A small multi-label image tagger, trained from scratch.
Model: 0.731M parameters, 32-pixel images, norm batchnorm, activation silu, depths [3, 4, 5, 3], widths [16, 32, 64, 128].
Training: adamw at rate 0.0017, 9300 steps.
Rows from block 11, named by matrix and row number. Rows with one number belong to one channel. Each number is 200 + 20 x the weight over the matrix's rms, rounded and kept within 0 to 999. All counts start at 0.
# convs0: expand pointwise conv (model.blocks.11.convs.0.weight, 256x64x1x1), inputs 0-63
# convs1: depthwise 3x3 conv (model.blocks.11.convs.1.weight, 256x1x3x3), a 3x3 kernel
# convs2: project pointwise conv (model.blocks.11.convs.2.weight, 64x256x1x1, transposed), outputs 0-63
convs0.123,210,200,210,175,212,180,200,227,222,190,157,160,197,187,206,190,208,209,222,176,171,219,144,177,157,214,209,202,173,179,179,213,187,191,197,195,235,234,187,190,196,207,243,175,187,214,206,184,220,179,198,175,187,179,192,206,242,228,190,156,192,219,193,168
convs0.124,197,203,206,213,201,216,195,172,205,186,187,206,195,213,180,224,211,208,198,214,205,187,192,181,203,202,220,201,195,180,227,202,216,214,225,171,174,187,192,184,209,205,188,195,239,188,222,207,200,208,174,199,172,187,220,181,230,193,222,199,204,179,172,187
convs0.125,215,164,183,190,188,200,225,194,189,200,215,202,209,161,217,182,191,216,222,183,206,187,142,201,212,230,202,212,187,238,181,207,253,206,173,210,198,212,206,227,179,201,202,180,177,222,237,182,196,203,222,180,183,219,212,166,164,199,202,207,188,184,210,204
convs0.126,177,190,212,235,204,247,188,222,169,189,227,209,199,197,210,215,232,169,189,192,219,181,167,200,208,165,212,239,188,188,233,188,212,203,226,194,178,220,190,162,209,183,185,208,199,186,201,171,166,198,233,208,190,234,203,202,179,207,230,217,182,188,175,172
convs0.127,193,202,216,202,205,269,198,185,207,208,212,186,197,208,213,175,196,207,194,211,233,188,210,201,212,182,185,187,219,179,191,203,207,175,179,186,210,224,191,210,191,172,189,196,176,149,197,215,177,191,176,173,189,200,205,172,169,195,214,248,179,208,205,251
convs0.128,192,194,182,211,190,223,191,179,217,236,188,178,208,212,206,186,226,211,147,191,175,202,202,230,182,210,220,233,174,178,224,203,196,227,236,226,232,195,180,205,182,224,185,217,193,160,209,181,232,184,198,212,185,185,187,224,182,197,217,176,219,194,221,187
convs0.129,186,223,204,247,187,197,188,167,180,163,222,196,185,214,189,207,182,208,174,187,218,207,198,209,173,181,215,196,166,218,205,197,206,182,164,193,237,182,199,216,212,177,197,232,190,215,201,217,185,207,197,211,196,185,216,178,191,176,216,209,216,212,196,222
convs0.130,186,206,183,157,189,185,195,218,232,205,201,175,196,205,205,191,217,170,200,170,198,183,192,182,185,213,184,177,213,198,182,199,194,206,203,203,194,232,177,205,206,198,201,209,172,196,205,232,183,207,212,224,226,209,189,239,194,223,179,207,218,222,190,208
convs0.131,207,205,206,196,185,193,254,238,171,238,188,212,185,219,183,194,192,191,219,194,211,160,195,239,229,215,175,203,222,249,172,192,208,228,190,224,222,210,216,183,221,211,221,212,219,220,183,200,191,214,218,215,226,191,206,202,202,203,185,215,211,206,198,199
convs0.132,211,180,192,193,189,170,213,225,223,209,210,198,215,199,201,199,184,180,183,213,194,222,218,214,193,184,195,210,169,196,225,194,241,198,189,181,191,177,183,195,198,180,176,225,174,202,202,186,164,177,194,219,197,186,218,212,204,181,206,237,202,224,196,219
convs0.133,199,210,208,223,202,185,242,213,206,218,212,193,208,193,185,195,206,162,169,205,206,223,207,229,181,223,210,186,177,206,201,189,185,207,229,178,215,206,170,184,209,170,204,211,174,210,201,205,191,187,202,224,215,204,230,208,199,217,170,191,208,196,180,198
convs0.134,215,243,185,204,204,176,218,226,189,217,229,263,194,191,191,197,199,160,194,232,177,215,172,215,188,199,188,205,206,216,205,236,175,212,217,228,184,189,167,220,192,211,216,206,195,218,197,200,206,191,200,179,230,188,187,216,219,224,195,188,200,173,195,182
convs0.135,188,234,201,172,188,193,212,219,213,232,208,198,176,203,225,194,210,201,188,209,246,170,271,181,201,181,177,178,214,191,187,212,189,174,207,197,196,204,206,217,192,186,144,188,199,168,189,252,166,207,178,198,218,186,178,204,212,210,220,240,199,174,188,244
convs0.136,188,216,207,219,198,180,242,232,217,219,221,200,232,205,217,165,189,201,189,226,187,233,185,210,187,209,180,231,211,209,235,206,228,196,187,213,193,202,191,227,174,184,208,195,160,199,251,212,169,146,159,205,243,200,203,201,205,179,212,260,214,236,209,206
convs0.137,205,218,204,208,195,156,205,204,199,244,208,214,193,212,209,181,162,201,198,188,205,197,228,230,191,132,186,198,176,190,209,162,228,214,197,167,206,200,193,203,189,178,141,225,201,203,215,189,167,181,165,224,186,168,176,199,205,181,212,213,228,252,182,248
convs0.138,193,249,181,182,235,188,241,215,190,196,190,198,161,201,183,222,199,257,169,219,264,201,239,185,191,168,155,180,217,207,182,201,185,174,207,185,211,238,215,165,228,175,218,181,221,192,198,192,203,216,203,166,184,178,173,237,225,207,190,224,190,140,209,230
convs0.139,206,194,201,231,212,192,221,179,182,185,187,223,229,204,220,259,180,207,223,210,187,199,167,184,204,197,232,173,137,206,199,186,216,210,211,171,190,170,203,161,221,210,196,189,205,219,206,177,178,206,183,183,186,217,210,156,199,190,219,169,205,172,208,188
convs0.140,197,178,187,209,199,220,197,208,219,181,201,184,212,234,164,196,204,189,199,220,200,225,182,168,189,196,208,208,187,194,178,228,180,199,217,211,219,189,164,189,235,205,221,179,194,194,205,189,210,183,222,189,216,210,189,216,186,217,183,184,224,192,184,197
convs0.141,207,158,191,213,219,173,219,235,195,253,205,155,176,181,203,186,190,197,200,189,211,217,194,202,184,243,175,215,201,201,183,170,194,191,198,179,212,214,191,191,169,168,185,210,192,246,197,170,200,200,193,226,156,182,178,180,185,193,165,186,226,196,194,238
convs0.142,224,193,198,209,214,267,177,211,205,205,193,192,195,226,228,208,219,203,163,189,190,192,200,220,214,199,212,215,210,205,206,203,207,208,211,190,237,209,179,201,205,244,194,216,219,182,193,185,207,187,213,220,203,193,189,207,189,174,199,195,214,194,186,183
convs0.143,189,207,232,217,201,183,223,166,172,187,214,189,164,186,201,210,194,247,184,163,205,182,229,214,161,199,201,196,199,203,213,162,187,188,184,181,237,195,238,205,191,199,238,225,191,221,199,197,218,204,199,198,193,218,192,206,194,165,214,217,209,197,210,218
convs0.144,190,157,201,212,216,238,190,171,189,205,215,213,207,217,244,215,186,222,181,159,222,191,227,187,202,169,213,174,186,193,151,182,176,175,214,193,226,201,189,190,206,235,185,187,168,200,222,162,188,230,197,205,213,226,185,178,154,165,209,202,233,199,209,226
convs0.145,202,204,189,201,193,240,184,167,196,166,192,189,212,228,190,212,183,212,225,204,212,198,200,194,218,215,205,218,182,222,198,218,196,185,205,190,166,176,194,205,217,218,185,206,229,198,205,196,199,224,208,179,183,213,182,208,190,191,203,221,194,183,197,203
convs0.146,210,200,196,193,219,191,193,203,179,198,201,201,169,217,233,213,188,218,182,193,210,198,231,185,206,169,182,166,180,199,169,209,172,191,197,185,229,178,209,191,217,227,184,197,224,224,203,175,227,190,206,196,195,182,170,183,207,184,209,184,213,185,197,215
convs0.147,218,162,172,196,257,185,220,203,218,268,194,248,205,190,217,216,174,201,186,224,197,209,230,192,209,183,219,182,180,168,182,184,192,184,222,174,210,208,203,153,202,217,176,164,224,210,180,166,214,207,183,192,165,238,202,182,239,210,206,179,194,161,168,218
convs0.148,182,153,171,171,195,172,153,196,226,208,220,244,194,162,212,187,198,174,188,173,196,200,220,194,198,196,214,165,187,216,186,201,178,227,228,217,158,188,190,180,204,221,176,172,179,226,187,194,222,237,206,202,205,201,194,214,197,226,192,185,214,194,182,184
convs0.149,212,205,191,194,198,180,216,208,199,224,197,170,208,180,190,204,214,185,231,207,166,205,177,194,183,233,221,199,177,184,215,216,238,201,210,180,189,202,223,184,185,169,237,182,214,218,216,233,190,187,207,186,151,193,223,195,225,236,202,185,178,200,151,172
convs0.150,218,195,157,184,196,176,205,236,221,164,197,190,225,225,189,227,220,167,230,239,205,236,152,165,217,213,183,245,192,199,203,260,208,213,209,223,220,174,172,175,199,214,235,160,216,202,184,211,211,184,232,193,238,210,200,193,233,244,193,184,190,210,180,182
convs0.151,176,193,206,179,175,201,207,191,246,216,212,183,208,183,173,196,221,188,202,181,236,190,227,203,190,240,191,192,209,212,195,197,187,190,232,207,193,251,190,197,223,185,191,197,173,185,187,223,181,212,183,221,215,198,201,226,206,235,183,229,209,214,205,238
convs0.152,217,240,191,170,229,181,218,246,200,202,211,203,185,176,228,191,190,206,150,214,209,185,220,193,174,185,157,177,212,183,164,190,186,168,211,185,228,232,197,200,231,183,187,189,209,217,174,190,230,185,213,183,196,193,174,219,222,174,183,208,236,179,201,234
convs0.153,220,241,188,195,209,214,207,196,187,186,168,195,168,214,195,219,175,245,175,201,203,183,223,191,195,163,197,172,215,226,183,189,200,175,184,196,227,201,194,209,201,212,199,212,249,198,179,201,206,209,190,158,161,173,178,226,192,212,198,221,187,145,221,235
convs0.154,189,193,170,191,242,194,195,180,181,188,244,188,165,218,229,218,171,255,207,177,245,213,199,190,193,156,155,174,191,220,174,218,177,163,201,215,260,151,219,220,216,210,210,203,192,185,183,189,242,232,189,184,183,214,176,193,189,172,200,247,217,202,190,223
convs0.155,205,180,189,174,208,195,218,211,245,221,209,182,252,189,231,170,227,177,211,226,223,215,183,176,209,196,199,238,203,189,204,214,241,203,218,207,183,234,198,198,174,191,195,160,181,163,219,224,179,192,201,178,210,206,236,197,238,215,202,234,184,252,188,193
convs0.156,173,210,193,169,182,220,190,225,232,215,199,209,213,202,203,190,195,209,201,176,186,181,199,185,217,192,212,191,223,206,195,202,212,195,187,222,194,222,186,215,194,198,204,217,201,178,206,238,204,217,196,182,224,179,176,221,181,223,184,211,209,203,188,222
convs0.157,195,178,188,215,193,149,212,223,238,207,241,214,188,196,161,214,222,172,220,220,190,209,193,178,211,185,206,211,218,217,217,214,179,211,237,214,133,200,170,189,192,193,164,166,194,223,183,215,202,182,196,227,214,174,233,228,217,233,175,166,201,194,187,146
convs0.158,187,197,189,165,195,185,204,194,197,214,186,195,199,251,228,214,195,214,238,175,168,184,188,167,216,172,169,205,196,182,219,156,223,253,176,213,205,205,246,220,207,229,179,223,261,238,196,224,224,233,204,184,194,215,191,200,206,180,177,216,195,189,200,206
convs0.159,228,191,204,203,173,198,176,201,195,204,220,204,211,201,198,195,213,196,222,188,202,205,208,203,225,199,183,195,200,223,191,181,244,200,170,182,218,211,192,206,193,191,192,202,213,190,177,193,200,172,208,164,201,198,176,193,208,192,204,215,221,155,196,186
convs0.160,206,149,197,202,197,190,138,176,220,203,174,187,178,190,198,181,173,214,195,211,251,212,217,183,236,143,209,171,184,194,170,207,210,194,206,191,207,184,192,187,178,220,124,180,204,230,197,196,218,194,177,194,183,147,200,203,173,211,183,228,201,209,207,209
convs0.161,202,205,205,224,221,161,217,212,222,240,208,210,206,233,228,216,206,214,178,181,194,217,197,246,173,186,190,191,179,203,210,192,201,193,197,198,224,173,209,222,202,222,194,229,198,203,204,181,216,192,175,224,192,207,195,198,206,186,200,239,244,223,185,206
convs0.162,209,210,210,154,198,186,182,203,223,220,218,228,202,171,220,141,207,194,201,151,230,184,178,197,183,205,189,174,214,239,148,239,164,190,186,241,209,197,185,254,216,212,219,195,152,210,201,200,220,233,181,187,208,200,199,197,223,225,179,228,209,209,214,204
convs0.163,216,171,171,153,201,200,200,230,222,218,224,273,213,165,216,141,168,119,213,203,196,231,184,197,207,190,171,192,220,236,192,234,195,202,182,227,186,222,162,241,180,198,214,210,131,208,206,222,199,200,215,212,258,205,178,184,194,199,190,210,193,204,197,180
convs0.164,174,206,224,198,185,196,165,135,214,165,177,193,194,221,167,180,211,226,205,176,212,202,198,243,162,179,197,246,216,197,212,192,202,222,186,242,197,159,210,245,178,197,220,259,179,191,205,212,188,190,194,215,197,182,201,228,170,197,207,249,221,241,246,174
convs0.165,178,180,234,184,161,240,175,184,224,197,195,170,189,210,201,195,257,210,182,130,230,174,200,206,190,200,237,207,218,168,189,176,173,219,235,208,218,239,174,216,216,195,191,210,189,159,200,211,194,200,201,221,191,176,202,211,173,198,205,201,235,197,210,206
convs0.166,201,204,192,183,189,220,205,201,192,207,204,219,195,173,176,209,180,182,197,234,215,182,238,176,222,220,214,178,206,173,179,187,211,171,219,194,186,211,226,192,188,180,196,179,201,208,176,217,188,199,180,175,188,201,233,199,206,206,204,192,158,191,191,229
convs0.167,204,219,189,182,181,166,216,247,226,211,204,230,217,187,202,163,169,157,191,207,163,205,183,198,201,201,196,177,192,218,201,195,170,210,203,191,188,228,177,215,199,189,213,201,169,185,198,185,190,181,218,207,223,191,199,200,212,215,191,184,220,192,194,197
convs0.168,212,216,173,184,207,191,176,126,199,139,213,172,211,201,200,207,205,218,201,208,210,194,204,214,194,224,214,222,223,227,171,203,185,210,199,219,256,185,203,205,181,225,264,186,224,196,180,241,219,241,211,181,191,244,219,218,190,215,189,213,189,223,220,222
convs0.169,195,204,188,190,216,235,231,181,209,189,193,186,195,217,193,214,229,195,199,196,195,163,216,203,185,215,172,180,193,202,174,211,191,194,225,235,247,225,217,210,198,205,187,206,196,195,179,205,190,212,198,226,192,190,222,216,169,201,188,200,185,216,210,196
convs1.123,218,193,178,174,203,208,199,220,230
convs1.124,208,244,227,185,211,188,221,210,201
convs1.125,203,192,188,207,222,202,183,169,206
convs1.126,207,191,199,217,175,185,213,172,187
convs1.127,209,238,205,194,221,192,178,183,198
convs1.128,226,216,203,206,249,202,187,225,196
convs1.129,180,193,165,202,223,198,193,211,187
convs1.130,189,219,188,172,200,198,175,216,196
convs1.131,197,182,193,205,204,186,174,192,162
convs1.132,197,227,194,195,213,217,200,243,217
convs1.133,170,197,211,156,211,187,199,206,204
convs1.134,193,241,186,206,230,182,189,213,194
convs1.135,202,244,203,167,188,183,198,213,194
convs1.136,194,186,192,212,226,211,183,259,187
convs1.137,198,228,184,195,212,191,193,226,188
convs1.138,198,209,199,199,150,207,204,241,193
convs1.139,203,281,203,208,197,203,191,212,191
convs1.140,223,169,169,204,208,204,195,208,181
convs1.141,193,192,209,186,231,171,222,166,213
convs1.142,222,190,221,191,194,176,188,155,195
convs1.143,196,153,196,191,194,190,190,226,194
convs1.144,172,168,200,237,196,227,194,229,198
convs1.145,212,182,215,178,216,181,197,205,205
convs1.146,190,240,204,212,162,201,195,162,216
convs1.147,222,155,218,211,178,206,211,198,202
convs1.148,207,200,208,209,154,214,201,176,198
convs1.149,164,189,176,196,217,204,201,236,196
convs1.150,214,170,197,216,150,174,197,215,207
convs1.151,204,212,188,180,229,202,182,209,197
convs1.152,208,189,207,202,161,217,200,233,188
convs1.153,206,189,196,181,160,185,215,216,214
convs1.154,198,200,191,206,261,198,189,196,185
convs1.155,189,160,196,201,243,210,192,191,185
convs1.156,183,191,200,184,215,185,194,219,186
convs1.157,209,162,200,221,165,208,195,165,209
convs1.158,227,217,199,219,198,175,217,182,195
convs1.159,200,211,220,209,222,203,212,215,212
convs1.160,158,224,232,187,188,215,174,223,205
convs1.161,214,180,208,216,170,214,206,174,221
convs1.162,214,211,206,210,164,200,222,159,210
convs1.163,207,216,202,219,179,208,205,149,208
convs1.164,203,162,227,210,169,191,212,142,212
convs1.165,199,244,199,202,235,195,179,196,173
convs1.166,187,212,175,183,208,185,186,220,205
convs1.167,183,228,210,204,150,213,214,158,195
convs1.168,211,188,195,215,185,185,153,226,193
convs1.169,190,136,187,202,191,201,189,214,206
convs2.123,233,198,174,206,222,187,174,218,211,193,223,215,213,206,227,196,229,178,204,192,206,228,167,200,191,181,196,225,200,210,211,234,201,203,253,215,183,176,176,219,193,203,223,202,182,156,211,184,227,198,223,208,198,191,206,201,178,223,204,215,214,198,178,175
convs2.124,219,223,217,198,219,193,208,193,191,214,218,205,196,200,192,202,203,216,185,209,192,209,199,194,198,189,189,212,212,198,203,187,199,184,202,183,185,209,191,221,194,210,206,191,214,210,220,198,229,203,204,219,198,196,216,199,208,209,221,203,210,193,204,203
convs2.125,188,198,204,208,206,201,202,185,202,197,192,183,181,198,192,198,220,240,212,186,213,189,206,212,190,220,211,204,222,188,182,188,216,189,217,208,220,216,204,218,188,203,197,197,202,206,203,197,203,201,181,202,182,197,192,200,183,197,183,210,203,188,203,203
convs2.126,213,180,159,168,212,176,217,240,211,195,231,182,179,160,211,166,183,224,214,206,216,204,194,189,198,218,144,224,229,202,182,200,183,199,183,235,196,187,227,217,166,188,229,194,171,192,187,201,181,202,216,197,222,223,193,194,201,196,189,242,198,239,182,235
convs2.127,179,204,253,221,170,226,214,167,158,212,168,235,214,192,190,180,182,192,186,182,213,178,230,151,210,214,201,148,205,173,210,176,219,201,167,192,219,199,212,226,217,181,204,212,226,209,202,227,174,211,172,184,248,158,219,193,183,180,229,210,177,218,247,177
convs2.128,227,215,228,209,184,197,203,221,197,213,191,231,200,215,198,170,189,152,189,202,183,210,184,207,225,177,208,168,211,210,205,211,227,207,184,210,209,217,185,208,200,212,213,207,198,226,207,217,198,152,209,191,208,181,189,204,233,217,222,183,218,220,194,189
convs2.129,157,191,197,196,209,180,175,212,191,201,180,213,215,196,227,208,198,200,190,182,194,175,216,220,207,220,215,185,188,195,205,178,198,210,183,195,220,181,208,183,166,227,221,206,176,187,186,205,195,202,195,180,222,219,209,176,182,203,201,199,210,195,196,203
convs2.130,206,204,199,186,174,198,175,206,220,193,207,190,194,199,214,200,219,201,190,192,197,182,215,202,199,212,201,191,201,212,196,198,178,216,199,212,200,222,204,203,195,200,192,217,179,207,182,212,190,204,200,199,188,199,201,191,190,208,197,197,205,196,210,199
convs2.131,223,219,199,205,215,210,187,222,234,203,197,198,211,170,223,199,198,202,176,178,193,200,175,170,179,174,203,188,192,166,213,220,211,172,225,175,173,165,193,234,210,186,188,194,180,204,220,228,216,220,187,168,173,184,179,208,177,217,228,206,208,198,219,185
convs2.132,209,212,189,211,173,187,180,183,183,199,209,211,214,218,202,213,172,198,191,217,174,190,225,213,235,202,217,201,199,206,192,221,167,228,182,187,209,191,198,166,206,238,200,187,196,216,200,231,183,206,192,177,229,221,195,207,197,234,188,172,202,216,181,204
convs2.133,170,201,202,205,202,173,214,195,214,186,214,183,188,193,210,211,223,198,208,190,202,200,211,208,200,222,213,200,193,220,202,191,195,216,203,201,184,209,204,191,209,199,209,190,190,190,201,191,204,185,214,214,230,193,218,207,207,199,179,204,199,202,213,196
convs2.134,197,214,210,231,199,216,207,182,204,211,184,220,209,209,225,209,177,216,204,197,209,198,217,189,238,207,215,163,223,210,237,181,196,220,226,191,195,185,214,200,206,219,191,211,176,178,183,217,192,225,169,169,192,186,193,176,166,210,236,198,145,206,227,204
convs2.135,168,196,223,164,174,197,215,201,221,214,208,246,170,153,225,166,188,221,199,188,228,173,256,171,222,197,179,153,234,168,216,171,205,198,201,184,195,227,232,211,184,182,185,183,164,197,190,216,183,226,149,172,218,197,237,176,228,186,220,213,166,167,203,209
convs2.136,203,207,182,212,157,210,148,168,182,210,186,234,228,237,193,227,169,162,184,222,172,172,254,200,276,179,262,171,178,213,191,224,180,249,184,148,208,161,193,150,233,252,173,182,205,193,182,242,154,202,188,167,239,224,210,197,203,242,203,151,186,209,177,168
convs2.137,234,221,151,176,211,176,195,204,195,179,206,186,232,203,200,237,171,194,140,235,202,155,237,222,222,179,229,184,146,187,186,196,208,208,155,163,251,161,201,168,203,219,176,162,198,224,196,225,166,195,178,161,217,244,205,185,192,224,200,184,249,184,168,232
convs2.138,166,175,194,227,208,210,199,154,233,223,196,190,127,201,174,213,218,266,238,202,233,169,221,231,171,219,186,229,235,144,233,168,194,174,211,222,205,249,252,195,180,213,184,185,197,193,169,171,248,221,158,232,166,202,176,238,201,199,166,205,199,190,240,227
convs2.139,208,204,192,206,225,168,233,181,200,240,230,236,191,198,200,196,181,234,211,212,196,231,214,182,182,224,189,188,243,184,225,184,189,179,186,208,208,230,213,235,162,189,226,164,207,188,209,208,223,209,176,180,228,195,214,202,208,211,204,207,210,194,233,222
convs2.140,204,201,216,187,192,197,189,231,189,195,199,192,188,191,213,206,198,176,185,199,198,183,200,212,192,197,219,191,207,189,186,185,228,197,189,204,217,192,186,192,191,203,191,215,219,213,207,193,199,193,218,206,208,194,184,193,189,201,200,220,230,217,202,185
convs2.141,179,164,198,191,225,192,217,243,205,227,221,191,168,181,191,178,189,228,213,205,232,228,177,194,185,247,191,193,241,176,200,167,210,191,241,256,198,236,227,219,188,195,194,192,209,196,174,170,223,200,179,223,178,207,187,200,224,186,175,206,190,208,216,224
convs2.142,210,190,197,201,195,185,211,190,205,220,210,225,200,198,207,180,181,194,189,211,215,216,224,200,200,208,189,192,211,205,214,219,181,188,187,196,190,201,195,200,184,183,212,193,162,161,191,215,189,202,179,181,213,223,198,204,207,204,218,187,199,210,210,206
convs2.143,202,215,213,218,196,202,197,176,197,204,169,212,196,189,204,202,197,236,178,200,208,188,234,216,204,211,215,192,217,186,224,162,206,203,210,184,213,185,218,215,189,209,190,202,199,189,198,196,207,202,174,192,170,186,177,199,186,208,212,195,173,194,215,235
convs2.144,205,205,173,189,189,157,213,200,205,191,220,202,197,165,189,195,205,215,204,212,173,191,225,217,207,216,188,209,228,176,246,193,202,216,204,235,192,194,226,195,157,189,238,191,192,215,210,225,228,169,228,213,231,174,219,257,231,235,191,162,165,203,221,189
convs2.145,180,210,221,206,206,205,202,193,191,200,183,200,197,215,177,198,199,210,221,219,206,205,221,194,205,219,219,206,201,183,212,188,198,190,185,195,205,210,183,205,189,205,196,197,218,185,209,217,216,207,176,176,216,190,206,204,188,207,200,189,212,199,221,199
convs2.146,215,215,207,213,181,182,193,187,204,214,225,215,224,198,198,194,188,183,228,186,184,225,183,183,198,225,204,196,212,224,207,231,206,203,203,180,178,190,189,207,203,195,226,211,200,184,207,223,169,223,195,209,194,170,225,184,173,186,191,221,194,218,197,173
convs2.147,195,186,194,172,161,206,176,238,187,127,213,111,191,194,179,190,248,230,187,165,183,168,173,239,173,254,193,248,234,228,168,197,170,223,185,228,190,184,227,206,172,198,227,231,150,186,222,204,165,177,248,256,199,205,214,208,160,194,174,223,227,252,195,226
convs2.148,201,202,205,207,184,230,209,229,165,207,187,190,197,199,193,193,185,214,217,204,204,216,181,198,197,203,201,203,205,196,183,163,218,196,201,192,204,222,208,225,202,187,176,204,219,211,243,196,187,194,201,217,208,169,216,197,183,162,175,210,181,246,209,211
convs2.149,214,218,191,215,215,185,235,187,186,226,246,213,197,199,222,235,201,242,214,213,197,242,215,178,186,211,193,209,221,179,238,198,199,179,204,198,183,226,200,215,166,166,210,174,206,155,223,194,211,196,181,210,198,197,231,205,199,186,194,189,202,178,230,190
convs2.150,166,190,272,205,195,198,195,199,142,170,204,188,203,195,217,212,191,183,162,146,222,159,244,218,210,152,227,160,193,194,206,183,241,186,156,170,256,179,234,215,210,168,211,229,212,167,214,244,172,201,206,172,205,191,230,175,153,189,247,254,208,206,188,214
convs2.151,196,194,211,172,181,193,192,204,210,192,204,185,200,177,205,197,215,215,200,197,210,186,210,202,197,213,195,195,208,202,198,192,194,210,190,195,188,226,222,207,190,204,197,215,182,223,172,198,188,209,192,210,199,215,204,187,197,196,207,200,208,200,202,205
convs2.152,173,162,201,201,223,188,205,185,190,196,192,176,190,208,190,219,236,244,225,191,215,196,185,211,182,201,175,224,209,182,209,160,221,194,217,227,224,204,219,215,180,186,184,201,219,193,199,180,219,215,203,225,171,195,225,214,198,171,182,224,200,228,219,210
convs2.153,212,219,197,239,190,219,185,193,195,213,181,189,176,212,178,202,213,220,170,217,192,205,234,219,199,193,181,209,238,184,233,186,191,204,184,208,215,204,211,193,186,207,209,205,203,171,188,234,226,175,182,180,203,195,169,237,191,206,208,179,181,193,213,223
convs2.154,149,170,220,196,211,145,246,179,169,264,255,223,181,178,253,165,178,195,166,185,242,196,245,225,214,199,173,191,238,163,254,202,223,202,199,245,225,233,278,237,93,163,249,201,178,147,198,247,208,210,190,192,209,174,249,221,197,231,233,241,192,193,178,211
convs2.155,200,199,183,184,180,154,198,196,200,231,253,216,218,192,209,200,215,157,215,166,210,218,186,191,192,198,202,164,160,236,174,230,205,189,197,170,186,191,201,209,234,186,205,197,204,208,193,181,178,235,205,216,180,227,240,164,211,181,169,230,224,200,152,167
convs2.156,218,201,191,197,172,211,185,218,212,206,202,199,198,186,214,185,194,207,204,193,216,192,187,193,198,210,185,192,216,203,206,205,211,201,205,211,186,194,200,198,197,200,209,215,182,201,199,226,181,213,191,186,182,205,187,193,178,219,195,211,200,197,198,209
convs2.157,177,199,230,213,220,208,207,229,177,197,169,188,196,184,203,204,166,187,201,199,214,169,185,207,186,156,214,182,156,179,154,165,255,183,157,166,255,200,207,195,215,164,177,197,227,225,212,206,163,187,214,186,214,218,222,149,188,160,216,218,220,226,204,191
convs2.158,188,189,238,248,225,180,191,206,178,192,214,225,165,141,159,174,187,184,169,208,237,232,212,244,186,234,243,159,205,227,166,221,144,194,199,206,194,175,181,195,198,180,223,155,145,215,213,148,189,162,224,221,217,216,226,190,204,198,204,176,184,189,240,183
convs2.159,180,198,171,188,214,193,220,193,194,200,188,205,208,205,187,205,195,205,213,206,205,210,203,197,188,234,195,188,189,187,188,213,193,208,192,211,234,228,207,186,197,195,203,201,211,205,197,191,201,210,199,222,194,206,215,185,197,191,173,191,202,202,208,203
convs2.160,229,223,204,202,192,240,208,213,200,179,178,152,190,182,197,204,207,205,207,193,196,232,175,162,191,219,190,208,210,185,167,210,192,198,216,206,182,209,204,225,249,189,187,171,212,214,226,191,205,192,239,208,214,192,217,179,188,165,188,191,184,202,224,194
convs2.161,218,211,194,170,180,219,188,187,198,169,203,180,217,208,194,212,178,196,200,231,199,201,193,187,216,220,186,216,211,204,194,207,200,210,192,194,185,213,203,178,194,195,209,200,222,206,190,202,186,192,215,212,226,195,216,207,187,194,180,181,181,206,192,210
convs2.162,187,192,211,223,220,218,235,211,162,152,187,164,243,227,182,278,222,224,234,218,164,232,175,213,168,205,233,227,160,201,211,175,219,190,193,166,194,216,177,146,223,196,163,194,267,204,259,171,189,173,227,245,183,209,252,165,209,147,191,168,215,195,203,158
convs2.163,198,138,233,199,219,234,211,174,152,186,172,166,175,209,180,263,205,261,229,236,227,188,196,207,193,210,213,223,241,142,197,124,254,181,205,200,208,256,230,162,194,180,157,153,283,188,216,157,238,185,210,226,152,194,217,187,214,173,199,171,185,173,229,210
convs2.164,248,158,184,139,245,221,217,160,218,188,218,197,234,207,202,290,187,175,190,278,241,212,207,134,215,183,206,175,159,162,179,217,240,141,232,180,191,220,191,140,219,189,162,79,245,176,192,183,222,244,207,154,160,248,220,144,244,221,250,202,196,106,168,195
convs2.165,175,213,262,183,157,199,162,226,188,211,184,210,203,199,196,167,231,178,175,144,189,180,214,196,211,158,236,144,220,216,199,189,239,202,182,227,214,206,186,220,213,204,187,251,211,250,181,214,213,184,192,208,210,176,193,216,202,209,222,204,213,221,218,174
convs2.166,194,187,214,180,203,210,205,187,184,210,205,225,194,187,199,209,198,219,202,209,212,203,201,183,199,206,199,197,216,187,207,186,213,185,201,204,189,211,203,205,188,183,189,169,223,196,202,190,198,197,190,206,220,187,215,220,211,183,216,210,187,190,218,195
convs2.167,190,173,202,213,209,194,191,182,205,193,202,188,190,191,184,209,199,218,218,213,215,194,188,195,210,215,194,216,237,172,217,190,210,196,196,227,192,229,228,178,190,185,204,164,223,199,191,186,227,197,198,207,189,194,225,204,217,199,200,192,197,185,215,197
convs2.168,194,204,202,215,219,194,213,175,194,190,182,197,190,179,185,222,212,241,207,196,214,172,210,206,188,250,206,211,230,182,213,197,196,192,184,219,215,188,236,208,187,188,234,200,216,214,197,202,204,198,173,195,185,204,202,180,171,204,213,193,193,199,238,232
convs2.169,199,192,210,217,206,196,206,205,192,206,215,204,196,193,182,198,174,209,212,210,208,212,186,188,198,205,203,213,204,201,210,196,201,191,198,197,174,196,203,205,202,201,194,183,188,200,205,205,204,204,193,191,194,198,192,212,205,211,203,207,202,209,192,226